{"model": "class-conditioned image flow-matching model", "dataset": "small charts drawn from random numbers", "targets": ["items"], "cond_dropout": 0.2, "activation": "squared_relu", "patch_size": [2, 2], "beta2": 0.95, "max_precond_dim": 1536, "cautious_weight_decay": true, "steps": 8100, "batch_size": 128, "warmup_steps": 160}
Rows from block 2 of a small class-conditioned image flow-matching model, named by matrix and row number. Rows with one number belong to one neuron. Each number is 128 + 24 x the weight over its row's rms, rounded and kept within 0 to 255. All counts start at 0. Numbers have three digits each. After the name is the row's rms in percent of the matrix's.
Before each neuron's rows are labels from the 100 images, of 14976 (inputs lightly noised), where the neuron reaches its highest value: "colour at peak" is the nearest of a few named colours to the mean colour under the peak. Only what is clearly more common there than usual is listed. The data: small charts drawn from random numbers.
# fc1: MLP up (model.blocks.2.mlp.fc1.weight, 640x160), inputs 0-53
# fc2: MLP down (model.blocks.2.mlp.fc2.weight, 160x640, transposed), outputs 0-53

colour at peak: grey
fc1.121 070:142105109134130136087132132104128136127139109130124135141108116146120123137164099139148137126136149139130103120121152100129149138168163130120120184113137103128114
fc2.121 065:114154122121157144123136118115157098129130107091142141156037145118162101125118102132092116106145173140143131140165100106129131107111122138108148142135140136100137

colour at peak: grey; pink
fc1.434 094:149173160128127102127077128160100135168115130118144138133125142137123154137162159066115111145126126143128125143124183140152108122098093156083123123174162166082102
fc2.434 102:091168153146134113142144131133092109112114139150127121142167105153138128128142179143135107113110127152121130135158131123163081133090128130129134149098154096113094

colour at peak: black; brown
fc1.105 104:176084130167133141095145152110092115116136139146149149114130113092149131161121136138128093172118135123117138102086140110111136094131133117141138144088102130188097
fc2.105 104:112135138137177115159160145103144130078092125199153113145116104130112117119155154136104110191111118163108078121105123078124084121150116126094149119133109075112119

colour at peak: pink; purple
fc1.453 124:119161154130129110131145150116141131127140140138110126145128143104125100079112091138182124139147129123105141146101089102097135172119135120151130123091094129138191
fc2.453 113:115112116107159149096079134142158109124150109130176131111071147123106117134118092128157143178126117107147151127140093130146123097138122198135150112125135064143150

colour at peak: white
fc1.238 088:122118126127134093131117143126125084162058117139103140127165132152095133162127105117102133149117102132105105127118099097124120137065186118085108126108131142129154
fc2.238 081:143141151107146134092124097097168098108112121141163180085124131114131148133124100131132144140155148119133137107117139081136165157124050131166117099141105136142143

colour at peak: blue; cyan
fc1.457 101:141124143146124133108152146119107126138177149145093148119123105128128113107083093121101122108126145142120104130136145066121114145115076141135123145104128114126066
fc2.457 104:121124137102164143145201083132077197114109127126136106132129118125106149163128145126157145141132147116122125095143126097127126160134109100150072130120098116123139

colour at peak: green
fc1.85 111:123138127129135145130127133080085109111147048163144146130058121089135169108144071137128103081123154128127147126147125112121170106110112119114170149172118125140142
fc2.85 113:097136148140139115134109095129120118126183157140141128115173086133146161128113072127117175125085142142148125127182087123127092118149115078123116102124130130138129

colour at peak: pink
fc1.416 079:130156116118083116125125149135152137138146112124125059105132123175113111137139109131151128112142140126142125120173145131169203111142154139118116134145139129147125
fc2.416 080:130089151137052172159128125116106129131125103138148113142119072098119127173131107127104121124130120106104131120096159128113111131138144123126104140136142067083115

colour at peak: purple
fc1.271 085:104112101127148116086123119120076109145076121133121100147132118111139126223146107117185133137128151126147154125141129032161117137088172139128177126156122082124120
fc2.271 085:121108165132165078139106082097131181129108121109135132106103171127124149161090127113132135152114108100130142164133160137122123142115115152135162131138102091137119

colour at peak: green
fc1.604 092:107124137159122126189106155120137091141149150120155134084112096146105149093193123124118128152125133153106101074173126228130109128150149117097113116132136121151135
fc2.604 097:102105023119089203172188156144100167152137114144151154157135122115125098126126121117127141142141156114113112125205121106103131134119095111138081125175113146106133

colour at peak: yellow
fc1.612 092:125132138127123148150160127112085116121095120126117084125104142143112141046099126122128128097111122129134149107180132082118125122089091156139112145113152096124145
fc2.612 100:123095132141137119088111079111144241124102128134117148143109142132151125136130126135122112128137138135119146121099124128178108116137129117149118130118150109113116

colour at peak: green
fc1.197 096:120126146131107151133110172107114144131132161102148122105126148132116140099166137133167159121130151135155142092154115185106100131131124143143096104139140141148091
fc2.197 098:103120075128100155186149131134101155133133129105187136114158123123108125077140156126122133127109127138131116115156155124065130115094113115133130121177115178096150

colour at peak: black
fc1.305 080:115126090160161175174148114137158164142131127114153087072141145153124143101079136126132096170108128135133145148134134150140145107130125122117143120115146110123129
fc2.305 085:116137099116130100139114121114159104122126119129120164136102131126175094125120107115125099161161125125100119112184124094133160121135098145089133154140129128094105

colour at peak: grey
fc1.296 085:126104133139116124122124148114127109143122035135147111160130142113116149115147121119128120102106137135142118129157158128137143157131142116131134152141155130164135
fc2.296 070:085127128147127135122114135126151156160137074146138149152083141212087129132080138116085122107141145131115133116104142125141174159135125140148091126130129082153155

colour at peak: pink; grey
fc1.420 105:135149134129129169121137161112152146148180137146145115104155109085137099135180119143109121137125156133118156097123123118100152151161073128083139156147122126116107
fc2.420 109:106130103105130130182112163103159099146134133136117152141136120141137122119116116125121148153175149104132139114138125126163153192117141140092135094117116112090116

colour at peak: green
fc1.635 121:154097109110135103139134088118124200111127105131131121117137138090077129114141148121153125114143111165116139122169163134163177112128139128175145134144149155131110
fc2.635 117:129134121133102130116085113082124079138162111137111122114104141139073129146153127128082122113153155127146117119118127110137118124140107134106110166091134089112084

colour at peak: purple
fc1.569 077:103136152130123122146121150123118155141148179112064120121124135103090115107097151114110125133123157138133139110191143157123123138148060143160142106138087141112081
fc2.569 089:151129137121170094110195137121148130139117120117123122159119128118125156086086111130148120136092131116142133128130118161171140166148076131153145141156114141183150

colour at peak: grey
fc1.155 084:160119174127163119161164113139113093115075159134139119109131095117140148136154090140129118079122128152121143155194183151099170109077138187116118120144148152094155
fc2.155 097:115127134168140132172087114141058148184134148155123136157141143151118129086128106127102117085121113123131133119106123129138182087169108119135143102157134106129122

colour at peak: blue
fc1.563 117:116158136123134083146106136142153156132161122148125150122138153131095120155174070141169125161127160143108123090127160158159114101108139120149091178163136132139095
fc2.563 112:124138125125133110127145156147157097136145116150130073125122144127094098145111115121106102160130158133141160131111170125128191168181090116134117073112115146104112

colour at peak: black; brown
fc1.561 094:172100105146134102102149106096121156151107167166132137136135133138093105161160176126157144138148104137093179103084134143131176137134131151115153157158125132144132
fc2.561 097:147137092130135130178107122121127070118118144147078106142118209110155126123120138111118065155112120138132106145115093140113153173132145144135153127067144099118164

colour at peak: brown
fc1.554 111:137085123108101117134141133144140096129136159132109109103105151144156116119083100144181124119112143112113148128133096137115144057134140123144143121095100110132126
fc2.554 113:093123137134098149117135156128163121070112117172160158124124095126112118196127099112133107129104150130115134092156121087126092106127128134115153138086127088139125

colour at peak: grey
fc1.633 101:102155069163100061130162126123149145124109147120117169112128116127149112108130129158143139095151149151147130113146122152105113103126097108139130166094137132102123
fc2.633 118:150128092143188096126114133105122132141133134122089073133131129112179106112098151141122097192125150108153093123116131104135119103114105101116155143122121078150133

colour at peak: black
fc1.63 098:174140152123095110141121131163143135142178133135147127122110125140118124106133166132119161089117128113149123130135120150126124123141173130173151126092111111163086
fc2.63 088:112099135138136109138148097192095171135161113135086170116116154126139132151119120127145153140151123116092116125101116143154126138150066144129101127152127120122126

colour at peak: red
fc1.290 118:136082133114101120144130149119080131151172115107129141132103148108155128124193136117136155086120121141148129136074111113095118145161118120127105127112080074111139
fc2.290 095:133139134114170134157107163129155079147140152079081155116141173122132156108137159101176120095099099095097136127113120115097128131120140139140106145090117076132154

colour at peak: blue; grey
fc1.224 100:125106122141146121154094128138176149124105097139134127097127138124162153156102099116097161141130116139152125151143142121110099116071146145102196112171132104094148
fc2.224 097:137138126149140119137070125175208098153129124161119135138127154148161106140115115127149126133132145131125106138164079135190131119136098146149150159127133138143123

colour at peak: white
fc1.89 111:202110145135137147167162108155093155146110124123153185140120099085107102100173131123119139149090134124096117083078120070114091123159124124122155128133081136161124
fc2.89 100:075147103150116118144100121123120142135155148137166138106137116162130151129152119118123136123171122109124120106134109143143139139142121143145166137131092099173120

colour at peak: yellow
fc1.526 114:145111125127077139125117143111073167123171180104127132125138148108111118106140114127138132134148123135121154109092129104100102128131140147157111156101099106116138
fc2.526 097:191117149124140136155152169089165113146142106143078115094083145112088132130125143114143103131126134143107148072121140115106141106135123139100125147113128161100099

colour at peak: blue; brown
fc1.518 115:133107100147164088122125113162130116153089172115138125142101117135118139107121137122189112149121121151152161121195107108134170112155139088131162107151127153142106
fc2.518 113:123158129095083113131076167107162166108108109145111099100142146140080111145107105117129118084139170104157114132164119085132117161118127148173111103121136094153121

colour at peak: white
fc1.631 088:123110140140142121099151130141141128152080071127138113098157123076155139196152160150083148086143145102123087124125140144141080094128163139114186126156112119165126
fc2.631 096:090152169133177089123111121138188152130141086119107122121122100108147162141127148137131131130102144102081156144078158111148149142111121157171114160131117102142116

colour at peak: blue; purple
fc1.250 106:152129112116150102130111136138176134118089128173089119143118112070133133157138070130148113067102143121121105166081109108106179120140133132102111137116167134104161
fc2.250 104:124148160176105139085033145116179131152141143100097156144130128150131092121140120140119143094139166121165149117132110127147152103152116149155147159124152128173133

colour at peak: blue; purple
fc1.34 112:116109148123198174141079140105131155135076167130100149086150157160181129127149128127134139127116142154091107130129150131121130143128139113149166140094171119152166
fc2.34 120:137122137153100135127172142184142111084210114124137122101145118113144159108108104133109160182113138132138134160111153144149148164148125099160117126086111150128144

colour at peak: purple
fc1.24 110:158112138116135119122146114132113149114085080107135165139118111100145107117136122112141124075136109120132094116120115133140151113141125120105142145148108113103130
fc2.24 105:093143103140106173181064123135086121105125134115142129129111143141140133073138154122133115103110120133142129102178137110079123116118096178124125117174089151118128

colour at peak: cyan
fc1.124 107:156119144139160144117168141118128137127106100133161124130117127125113132134194140111120124176140171109126113110157125148121128148078154150129166103153177157121113
fc2.124 110:105136087106101124123136114118112126139169130140141172171115126087149172098153122127139135135113142146128129129117138171159183136101148110121146174080123081121103

colour at peak: black
fc1.409 099:195127099122104075155145153120123104151154135107110109156146105100141093140140122116127102128154115125145146149142147101119134128133168139177155181111083141165126
fc2.409 101:112111152098222120102127139115067149109122129144115129132125138136057119107113157126127132097127156162116139127167116081131111109142129118144166168095142176109129

colour at peak: blue
fc1.605 108:103131130148144142116115136101148105140116144152158205128164140149156114103169103119119141172119128139126127136101161122146113146146129152155144148163139123102118
fc2.605 121:109117108111080120126121093143131177180128111120172125125116087137171143116118059125140158192123131142134159143088139134129114154152119186127093124148181137146110

colour at peak: brown; green
fc1.362 113:179140119111155170109079112112149152126134114137117124143139128129132130121154190121153118110105128103118123114097124162162122115150111075124143148171154122109101
fc2.362 110:092135106152106139127112139139067119127089112115154126152087120129081157137137184127155150118127116120124085087085118134116090147133200138119128147143105152143111

colour at peak: black; green
fc1.81 114:153134095153136096069121142133091147173158148133150145119139122129146125160152123147168134116148130119132149103111135148118118094149153129139145151111087131178105
fc2.81 107:127121140143134111195094112139110087123129132133129092096122138121115117106139173138115144146147133129131113112097124123134130091135106146107143118107101088105148

colour at peak: blue; cyan
fc1.399 108:136130111144168158140072134137122120120109154116126123150128100151123132182145093114150129121150105131103141148049117168155119138113094126111117127158127107149134
fc2.399 122:084181142089115147152091110163119121139120129141151121114139099114149097120144083139139144125116148125112126113163091139127123137127093148135090112195155167118107

colour at peak: yellow
fc1.388 093:100150169141150137098108150170106144117114135119107173130058151121161137145165153144117155154139108152137130192101091160113165089058132078109184086132144112145157
fc2.388 096:135144140141128126138143108131120149175144129187094131150106150137132123121089150124139106155107141114105098099159092129172157124152078144138143154123125108144121

colour at peak: yellow; orange
fc1.425 117:119126143134060156146160118118056119117161109119149146115124129105150130116140094139101122105127119109137144132136098161093123122146092180142127158102076123155096
fc2.425 116:154149130177173151095121154109156128133116135117168119142136101124130106184154099137160117119121146137149119116184121111105123091106084073088144119128137150131120

colour at peak: brown
fc1.571 095:110127116134155106119149117105170112119097157130132137158118138105151123130122139140165149138128124126123149108154098126124106134152155120120111134165144202164109
fc2.571 110:141146161143142144109141132093220105163071140147134134144119126173131089156105108120156141127111097105155113152142138110121126127146125130137108088126153128132126

colour at peak: green; brown
fc1.280 093:162134094109137110166084143141110133120151079142103176143136139114134149128141107125141115129138131133156121041116173124144070136140149154141160125099112088153133
fc2.280 096:114144115111179145139135131147071106134122110153154134122112090138120112080140111151115124114115142147107117140159113124147197140141099110145111145112154132100117

colour at peak: cyan
fc1.549 102:158117127168133064147100141187134163136114098125159088108127154164118115084113134140134143122171141145145143127107155164155101090146107162102119145144140154101143
fc2.549 108:136129122112113139155124125162150154117109144115138120113137040126098135117173134131095082145103126125124127160138112133156128091140125171153117096075136168108126

colour at peak: black
fc1.476 102:149130179122116173086115127125200095091113106180149108132154113098097093077128127105143121152125126104092120146157131160122134143149135168131110137082135160139137
fc2.476 089:138133102139121114151109156112139115161110128157145132134145175150120124135127118150129085145137142087115111113113106089137112140121123162134148115101161122125110

colour at peak: grey
fc1.180 096:167134136168144109172118120139147149116122118126125123168121145113134157106116081133129121134107128119137115111080124186112151113153058118158143120141129115177092
fc2.180 099:101119152161119136105103112154125133134135136142117098103141108128139168145135143131165114125134148111113122131109153101137127165148140125124113082110115098160124

colour at peak: red
fc1.131 096:135109071123142123136138162111161146123154145161101141110127153121123138096170126164134126144148095132136107109086147165129134118111194133147111142162154135094105
fc2.131 108:107116119128134151125124141165150116130118110157142140146138137141120112159145114130173128155172129123132115115143110097132129130183202113108112130131110170150113

colour at peak: white
fc1.524 094:092154137120121101097143124163129090132094111138108161135154149048094123150142123131120151068111101107107109130126152138101164115074166147089172105098123088125132
fc2.524 086:146134138133149127123098090120132148137092134077140145144114127129110137152129147127142142118118144134125126136139114086138144181149066121137135118118111107148139

colour at peak: pink
fc1.509 114:160131137135070180137132128142106151098102091116153108147093104094105103108137115100116158128105162137168094086169126154123182147110114156105116106102176130110126
fc2.509 124:104123130150149114116146106091151080107100121150174172095109100123147127145151133119074122162088078085123135139095107156110119153098129090121117111069156115147117

colour at peak: purple
fc1.483 096:124138149164116081139094100138108133092117129115113121147108159127144117160116153136116117158141151113094124129142091148082130151107119185151145109162118126147150
fc2.483 106:137130127147100124150106116142122101123099113147137126141072162112146140097087146127131118120111132145119107107128108159104123132151101152128117126138085121133160

colour at peak: green
fc1.396 099:190127114121133090147142135133139103119146124091112119138139165081135124143150118128146141123100102116110181142141102152148137137139145145170117131105129102127096
fc2.396 116:108083125119100160134111127124107070087115117122173155128081139124125109126147162110114116109109136140132131108113129104126134150143126133139121110077098117118111

colour at peak: black
fc1.13 077:129119128124146131158132127091226135084186131104124093095123145109104136092164158123131140113121126102123105130114150175134118141143158142148087124116111135132063
fc2.13 102:070116058155109183130152134160135160146141124186164129147138143145120132152130115126153134162164134133130141125152145107148115124150146141154093135124089166118116

colour at peak: black; brown
fc1.37 096:144134091103124133110118207101159167118103132129138119138144155106171127133112135117174104151103087123120138083109145138112134092086137136154082128084151072158101
fc2.37 107:124110170103089128106130162131175085132140122151101140148130158118112147202152137138121133154096128119126104166101130080121090133167095132158126135148137124103133

colour at peak: pink; grey
fc1.432 120:153119086132133098133130144123124146125141153115115174129119124142115131153192154107093083061143098129160147121141129108121183122112070129176106113097090089167106
fc2.432 117:145103147135112074072072178138160142071124134134081170118143177119123161177115088114150094162108129131139127151157130199142130126150202168153118127087167076169111

colour at peak: cyan; grey
fc1.391 093:128177148155139178097162199123127169125119137134128125119132158120138124123135110114148135120137131126107149166169121142141135107164104108166131108131118121167109
fc2.391 102:114117102135108134106131106149157120116108119112174118124151119154155159145132078145119126158124127143113127124166151131172109106155136150146136143123118138122131

colour at peak: purple; blue
fc1.144 115:152152141125123130137143112140167111094089121110165157150132126102121104161124121101117140157132136085139120135113128114108127155131114110136152134145113122151155
fc2.144 113:099116123108100139183152095147067155127111121143131120125082157134146146079130126132152171111107108124108123130135139180124115131136135157121119127181093114105130

colour at peak: red; purple
fc1.617 141:143137131131085118108073145082067149137177143158129145152127128115134165107160117150139144110136148152120127129142164094150092096124134167114128139119103107102124
fc2.617 115:166150154108146135138137176119179076140106133113130154090111168114124121109111120122170120130131124145113134133122162127112117140143118102132095096104147125152138

colour at peak: green
fc1.53 132:116143118104121110097067111096137205164129103098126138108112137134131136140131128122148120137238107168130100087146104133139123133118117100102108127155144119115106
fc2.53 120:149140145139113147123122112124127105122133120119096116084139123109134157128096151110126158153087150124154151098087129132115143107155129142114128122106176122111125

colour at peak: grey
fc1.516 114:073174175136160132128128121128152145109108096132123127073091126134088138135109094124139147126112140140113147132137135105098093154150143136148045130102138147103126
fc2.516 128:120127100187102131120134182146106134158142129188114125119119150081149162093082098144143170140123123121124077155139108176144134166132093077124127133127112129123141

colour at peak: cyan
fc1.500 119:153136138125151119145151131126066122132157124110152119152119128121093134133171136111128105139142129136116101134142058134122147131105125189121168134137097143095194
fc2.500 116:129126128101107169103127117112115134144143129153147148104112088136103125124136166112112158132123109122151077130121151108078170133117128178126127134114119055149126

colour at peak: purple; grey
fc1.207 113:159140136140132122129095132100104118126140099163120126144151150176170117095127123122115107148152133138142092064212145120085167095104134143099187127110129166109113
fc2.207 120:082156130131131123101099101120155087119122148121142141151156138168133146143147144113119160149121068144110090143180110110155053152136110090103113100117143103146128

colour at peak: grey
fc1.285 089:141099135135116115140096156132115129136119135119150119155096133097121122122206114126126129154174157129119138129143117106131153109114126099138142142157121098124116
fc2.285 077:100111117105118126128111124116153158157135157111163123131120132145102138115134120136097125127077184114113096130107172127158148113124135121143083130119113030099153

colour at peak: black
fc1.446 089:137121155120119194177136148128138141128138111135160081116136128120126099098137119119100131119119118130143126138105128134125154156154144118141159128132129124147110
fc2.446 095:130123066110169119111108140094151145152145117136165123132102134116116124134135091126129113101131160094124122131176118106127138156107096120121156118083165149114128

colour at peak: brown
fc1.485 133:107075146109157109142128162167139125167132140138132132143142142167109128114115140134157130124184134136106137133141123132124206105132119079133162112128131156161114
fc2.485 107:109128121113144131122118183116130129112119130153109122122126175130131135141117138133118139101145126122178126122185123109138080146133135149179095109049143153138138

colour at peak: yellow
fc1.616 100:124096125128130143140103117092117136109119133144104124120103177098146082103117083135189133167125122095129150124102128147110106110140102138148118128168168148130109
fc2.616 113:090137112105153138130101107124133141138133136127143118118139176122155119149123092129164127122127135168122118142110103135125133138129096122136112141198114124104137

colour at peak: blue
fc1.494 103:181101115126139084129120115110134132162158138123105135135130124114127112200164084127121109147172143114153128147083140174114155124124153134136147141080109089150101
fc2.494 119:112149114140128133117143133165166100119129127141133121120126139134105114141170120115131175126138124100115114107126136099119130132117142108117145129117086177146091

colour at peak: grey
fc1.322 118:097138149148140143144150149106084135153085161128101156128139128119127140128143162144142141148154136135109123102142126022131127127135066138180147151119085146160074
fc2.322 115:140136087095119136129176165110093175092151138112137158153141151135144127163129129142183126171139097109144119132110102071107076129123138089127139099098130191184118

colour at peak: red
fc1.75 105:127122149114116126135130146091055152149134133123112128109118158109154125050098090152154140103143089175157160136134092096117150086121109140152119167168126130116115
fc2.75 112:107138112109192126122141106149182141122130127103147120116102136135133148135105120145157151100132133123128114124160118117122122117148084117137150137160098131127130

colour at peak: green; brown
fc1.51 099:171098141115097177143164134138138124143135170115070092152116129084119149137158125143113119127123134132148127102079114159119133114134129160125097117131138137106106
fc2.51 115:139105111148086135150082158136102115111146085131097107165112176132135089137168081121133101141128142157155144090130111120159156114148105117123108073117103135126137

colour at peak: cyan
fc1.106 092:083156086131139123111191106120058098133128132086144143172119132131160114150113117130161125170137107122147128134103119148084109134074079128148140074121122104097147
fc2.106 099:134128137149100130114143181127120152143127122146103107093123138135105136118106156127133138156111124080135115140212124163113091088135160152134114113081101134108140

colour at peak: green; grey
fc1.327 109:145095143136172123109155150119122130168124133094125080120081125149141134139138066146135126156161131132131141107134104114129138119121131106088158113153138123121141
fc2.327 116:119133146124056112088154140116132114112127116117093143103133119118089131127118077136116157144120137119121112120074129122125085112140129186149102135134159078154115

colour at peak: brown
fc1.393 064:129116119100133136130126140127125160125113102122134116107101130072128105153054114131133139130102127132114137142103104123112049142135139134128132130128114138133133
fc2.393 061:205139147138135135125094129107113083103117108107125099147145142142152144152151147128138130118116136122140129131103180124131159163137126132097099137127116154125130

colour at peak: brown
fc1.344 081:130191135132133121140138135125120181145134168139139123128077134066135147132137123138106125135092139084144129106123119127120165122127143121130080123119132103142129
fc2.344 073:142142145122091181113126135123133080118128159083132087133084139152112123144070116131140128132096147115136113124115120128126169123107149127117092131126140138095138

colour at peak: black; brown
fc1.545 117:184086098125128102169132187149169102122107131124113122131136142130112106129124109135163111128129092083124127115117134148147159139122146142167124146114132116128138
fc2.545 125:141128106102135117117154152110151138146156128137140127131153182131111104151118107126146106130120114116154161157136112099161108197139124105117151122109158057096125

colour at peak: brown
fc1.278 116:112097156131132143145141117117094144104157138124108123129141173145071100130171132151139139124152143133135145120109125083138110140126123113150175161112152179121123
fc2.278 115:115138164113115114144140133171061142137136129152143109118130119138081106135119103136138161137089143163103188106088120157083172128141145110118137092075151093124125

colour at peak: green
fc1.22 094:148128151160112157162170118130149128101140147117148081141125110125116123155128127112116157127129118131114110109182132141129108129101144095124142130191147155139114
fc2.22 094:112132080146094115166132096141156121151133109138181132151099146132099125095099103145122123153118113125130122162107083083129127152123135141123135110150127164101122

colour at peak: grey
fc1.593 104:128116086151126116118127108110128139167120146116167162136128152143079154119097163116116148117120164136121139099093163149097116152141114102175084101164164067086107
fc2.593 116:139143118105082123127102145117091160134170126153146103142147122134115092119085103125116093119141170118118169148158126125126133083125107132107134093102113102133143

colour at peak: blue
fc1.347 130:125145117121125106137151132120147127132129093157142104126115132150152113132117064110166120153136152127138151100186134100127158106151129145112137130147111103103159
fc2.347 112:118110123084079127163153111148149115133091099142150107133068153131158151143109096128164134127117112129127117091107126119110117133137113149136111142147106107123127

colour at peak: orange; brown
fc1.588 127:112141135121140120147117119099105181130102097137126117148150116126145085096141137143204152104164142140138171107125141106170120110111103112119109118099124101136094
fc2.588 125:152140141117174096143142079115099154135108125102077126137104148127127143193116107132146121097126141134142144127104125143125148126125106094118130094137120118100120

colour at peak: orange
fc1.306 087:118125089146117109117138131112065111105133094135102115124110145141102121097137146148153139143165119123153132135075125109147114121083133120147092151069133116122137
fc2.306 085:179174171100136185139122108136138134076108139137167147089173143102119135153119118118135128169137147112103135113139117099133133154117108140147101064106113177123134

colour at peak: purple; brown
fc1.136 094:120137154118132108130106096108137134154174140107107129099094150139142150111123144097134121168144132117131138103118117097117143121128156111115141118134104113091098
fc2.136 102:113160099145099172117064127098110114138118131139178144140125097128170101127155128131121108136136115147171127106154118155081156126103110161117138134113101123099114

colour at peak: white; pink
fc1.164 084:128097153134152123183110121132050145132113136146095131117150129139148125135127125131123109136153088122126136130152125103130167135058140111128163111160100205131151
fc2.164 095:141125115090117142183102101129084127160126132134097069157120143114127142116089132132125152139123155132107119116128132133164108119149076086138132126153122167128131

colour at peak: red
fc1.341 088:120157096167151122120119144132120115118106159139107106129136106146127115074121111130136124178165099112157127093163136148147113099091122132113124146161141120107135
fc2.341 081:126119151114135116105147115162146172162148151166120163094097136131102131130099112129153145137096101083110110134145113106162135155145120108125080097152142091138150

colour at peak: grey
fc1.43 093:107152145144114092133146113169142131098113164128142126091108150132158139147114119136167148157114136124141161158129121133086149127094109159113156091136202060134138
fc2.43 092:135120122138142088123187101150155139202141124166104125130090131121170100129101101126141120129106176092106107118126109131169129120172105087139151126124159095126127

colour at peak: purple
fc1.69 099:120077148142133096136145134138138121110071123119166152127099128145129152116070114110140120195163113135135140123165106100131157150159127139092163122162113155124157
fc2.69 093:102097138111148111140172102154155125148101141159176162137094130103136119089130131137107117145113152112118152116167104142142141142120147151125113113155103072111150